A small image captioner, trained from scratch.
Model: encoder activation relu, encoder depths [4, 8, 4], encoder widths [96, 144, 208], decoder width 128.
Training: 16800 steps, batches of 384.
Data: 48750 training examples, 132.3 epochs.
Rows from block 7 of the text decoder, named by matrix and row number. Rows with one number belong to one attention dimension. Each number is 500 + 40 x the weight over the matrix's rms, rounded and kept within 0 to 999. All counts start at 0. Numbers have three digits each.
# q: attention query (decoder.blocks.7.attn.q.weight, 128x128), inputs 0-127
# k: attention key (decoder.blocks.7.attn.k.weight, 128x128), inputs 0-127
q.34:471384552503511454428524532515549506486519439532529530491455424452540510522466506504454493452481522485501579472523533492577550520485523540456547564483483483462508540494489420532468557557390515527471457427496468580500458564495463520507481541546446484492511523535490489498484506475550546478457441487564476498543497531501469522541510435522562506521626479517493544442525543475459478451502
k.34:503522471474519455553454463514543486515521514522507515498561509464475443515461571575439544421480482454510499491542443560467470525438536436526573476518411489525480540420530451521527388534484443462411504493463569501400475432567463518498465487535518476496533502497484542537470451573598511596540513531455449516526557578567535513523480511479570490471508505474511469428563417520480462490407
q.35:470574509473483499487503529580453450542529494486399497508425448505495497460491497480513470522501527530483530450510584448431461533474468473517542486470508531528500484545450530538483473542540464537499456486533517498536507498542518415519616504522478435504490464489491497497433522537496505492480538459617501491567478453499537497448516490516533527533542531465490473499501531481473504516515
k.35:480494535480481567479521476503465484493488534503463538451510445533538517496454483508493550531487556557458522502484574461484465515461482446450447511542510541579453445535479493454505520513448431564461472549556541544530493357481439572515473472482514460512478506516481488524488436519558507510574492529549456472580454490482483480553476464471493494493506483548491453526481526517497561499488
q.36:515517571539523448576521437454422469513551448489431463533576506534481466392543437506571485525433576491527519503436566516487465561590483508515452476510424507517444387537544497510469506464538431479513505532502473515554488431443518472448541459489562532503483485480503495558482484484537513505559510503566500515455560493428526504492526520476483481564532454504585508544543430520566481491469
k.36:473531501518529600460530521481530448487502486397538522537469492511499436508502413518538501563495606460600512472486521482577476585483483507586483462536471519451461433534530511514438587504553542507525464519505484494484452465462518441436451466476502472461530396494448521528547527493450487510479431466513466458478536599466455554490535512485531528549491529555473513525536463445564404538494
q.37:558495513472484441532589473433461487511435531503440522519501541480550470511483455467487535467497563479506480500423525497468508526512425473552510530442468474461486458541532568509535597462467462527520463505547495481498490398560540477551571539533582510538516481565538545523469493554559538517491517436488530467444430523500477511466506522509458453435544510486449440500510438442522478507482
k.37:527566509516519491493479565519468521459460518519447506607535484465455490518530462471507536513477448554510534554398559446490444502528534532537499441476477532429499444461516516531526588442507448547500493457505456460506479505546480433478517542492556491484493470554523566499465516512474490494473493470421527456448557467502510541523515511471582549511488476460531495562524455510510474502480
q.38:479467544477568511524505464565544522498456499545502518478515519538582480485598535508415568519500462504454503517507484547443517476516559489436560550573545548478455538463524463545541504512518490485528533493467502435460460590593494459501459509502450469436481503483516441442510568490530474500480480508480515460533500506544419457464490534479488466488465513437543444498557472433491561498508
k.38:444480501494548537455490468423466532494453502501413506462454502510538428489493399488474506487509532483512465518591561531580481494571521540456475534559432525548422538545545500513513507450452512570476514500564511498481424477510532572462457493569517554485505506407491491477542477425469533532427496551541524422551554503513423499486463531482523472440496542396537483577494454475494515526356
q.39:497522453518472547475374481490450525514524570506491527583540479474525475532469626478476502601440402469416539479466460460502529543533448466449481526452583532511611585537576465473398484436414496450562461483610511496478364617589419487490445573505443499542522520460453494471571553588431540511540471462519549459464535416512420457427520431579555463611539526561566541542567579511502435463520
k.39:536541528529441563405595514523442538397459526455423503455591470458475564515429517525554501467491482555507424475501526518478479494592535495513464477448537484571507476595560512473472550474455407514561516519509534565566460408443483515545454545462443535541485544454516470576462559512491515532569514489511447483488467478514471487510540529413488425528469536445451553447453659516495471438556
q.40:529458523493511437415506466523507483524501500488413449471518505517583499418562536470582528501399565496533400539570459526556564493453528463568553554493448486484520473525473453523516444429467506527502460566435511486561519519464525456458548545535481510477465479510481491512501507480494443457529528506409497482476535515511447628440602559505439572485456504535512502552441517458525541472442
k.40:514413487495465523517480461520529463554483466469526461461464514482590477415519517498462480532420488506480519572534559467447512529562503571514465517529515519537565466462535416537574527437468511508496527541418505509520567452490565462503477516552485510551539424489508532540422535466452527492500503473478503516491517465483485526512476519475488520496493501514409551574486499570500452559545
q.41:439466457534575435496512536509471536465521494560479518572545550447555521483503491484516518495560523454502440397516511567536465547473565478501433479501517487512448431478557463465514442486489491500482499530534543524496471502492443500571522490447484506506445520513466566538490494446606476537456503469504441483534464539522570445484547545485460472548600493492464441444486514464597506532512
k.41:452604394539541420522517426462459442456481555463492494509517479510477500478478465521482512516531547488409479555494557500563460517484489500537470539451484457462449527498523510523471437534435474476457488520523499516452442528527468508530524512539572545480497540516468517516565485558532472500447499493462494483501474476499532440556464504579435559597540481504572487544412448462504491544541
q.42:472449524501437532566463475419503489461537533529464476534575480493495533546534556412586546433487503518478516518465473505460458482603488448509523491483501528449519512519527559570514486520551490459521493506525457546526475570538481449472466532448511504576415531517452483532506514560554474526568450494521546515477422486482474598431473516515545561458424482508514476595541478458422470507567
k.42:504517466440458515521504531461547493530525528480524497508406466448461474564487430508464519517582484454505529540446507445515505493513472552503491653509481536494474564501344502448482509602556479561491544537496532531486462493503473471486575474580457461505498483492503477460540458489458504535489456496543484442518482511482523563552496473498509484519431474449575544530484488416497487442455
q.43:512479467515545566564529509499535499467501535580442593463422513473517485529473391486498412494501523444525534557465473555549477462558519515528532432488407449510512514503490462465424484497412533560468508440533580542528535464432456530537530540541580473468426551481483494452488490449553574502549500409529489463489496437476532502466503481515513582444535495570549419469525511456509574503521
k.43:430554519570552501514541321491493475472535505494443566487430441416490455449470417481504532538451524485439540529519398505492469430540555453538416535486493443543521562534453554459564403489455550472461523521449521545545476541489460484483566544564505412461482467548473471490559523477585549529486597506517447508464471473482440468538506492565481523574582514558518523495466550503481494452509
q.44:482529462516452559547493431503606497463558527522461535467545473607502470496444525574447472542446583444528591422550478487512538503379511543548539502472503452512519495476552512525521426452515548512549519455490517459477524455504494535405454505497548476547518431488510484550485469479435501492581541497480440503554457505489484500477512515472481458496529532446494453490536586521501535526508
k.44:446507484521518450532550496549511464492482492504446516434540504567487501494492520528462478535424455526477465477504496478571554466485532588576473501471403394530538467471479500516531422493457496531452525470479482447499525516561571572434489537496526520566477479490513481528623478505471453491505515494514455536518499443499417448498515545541515558574549560427510442478542502539446540466574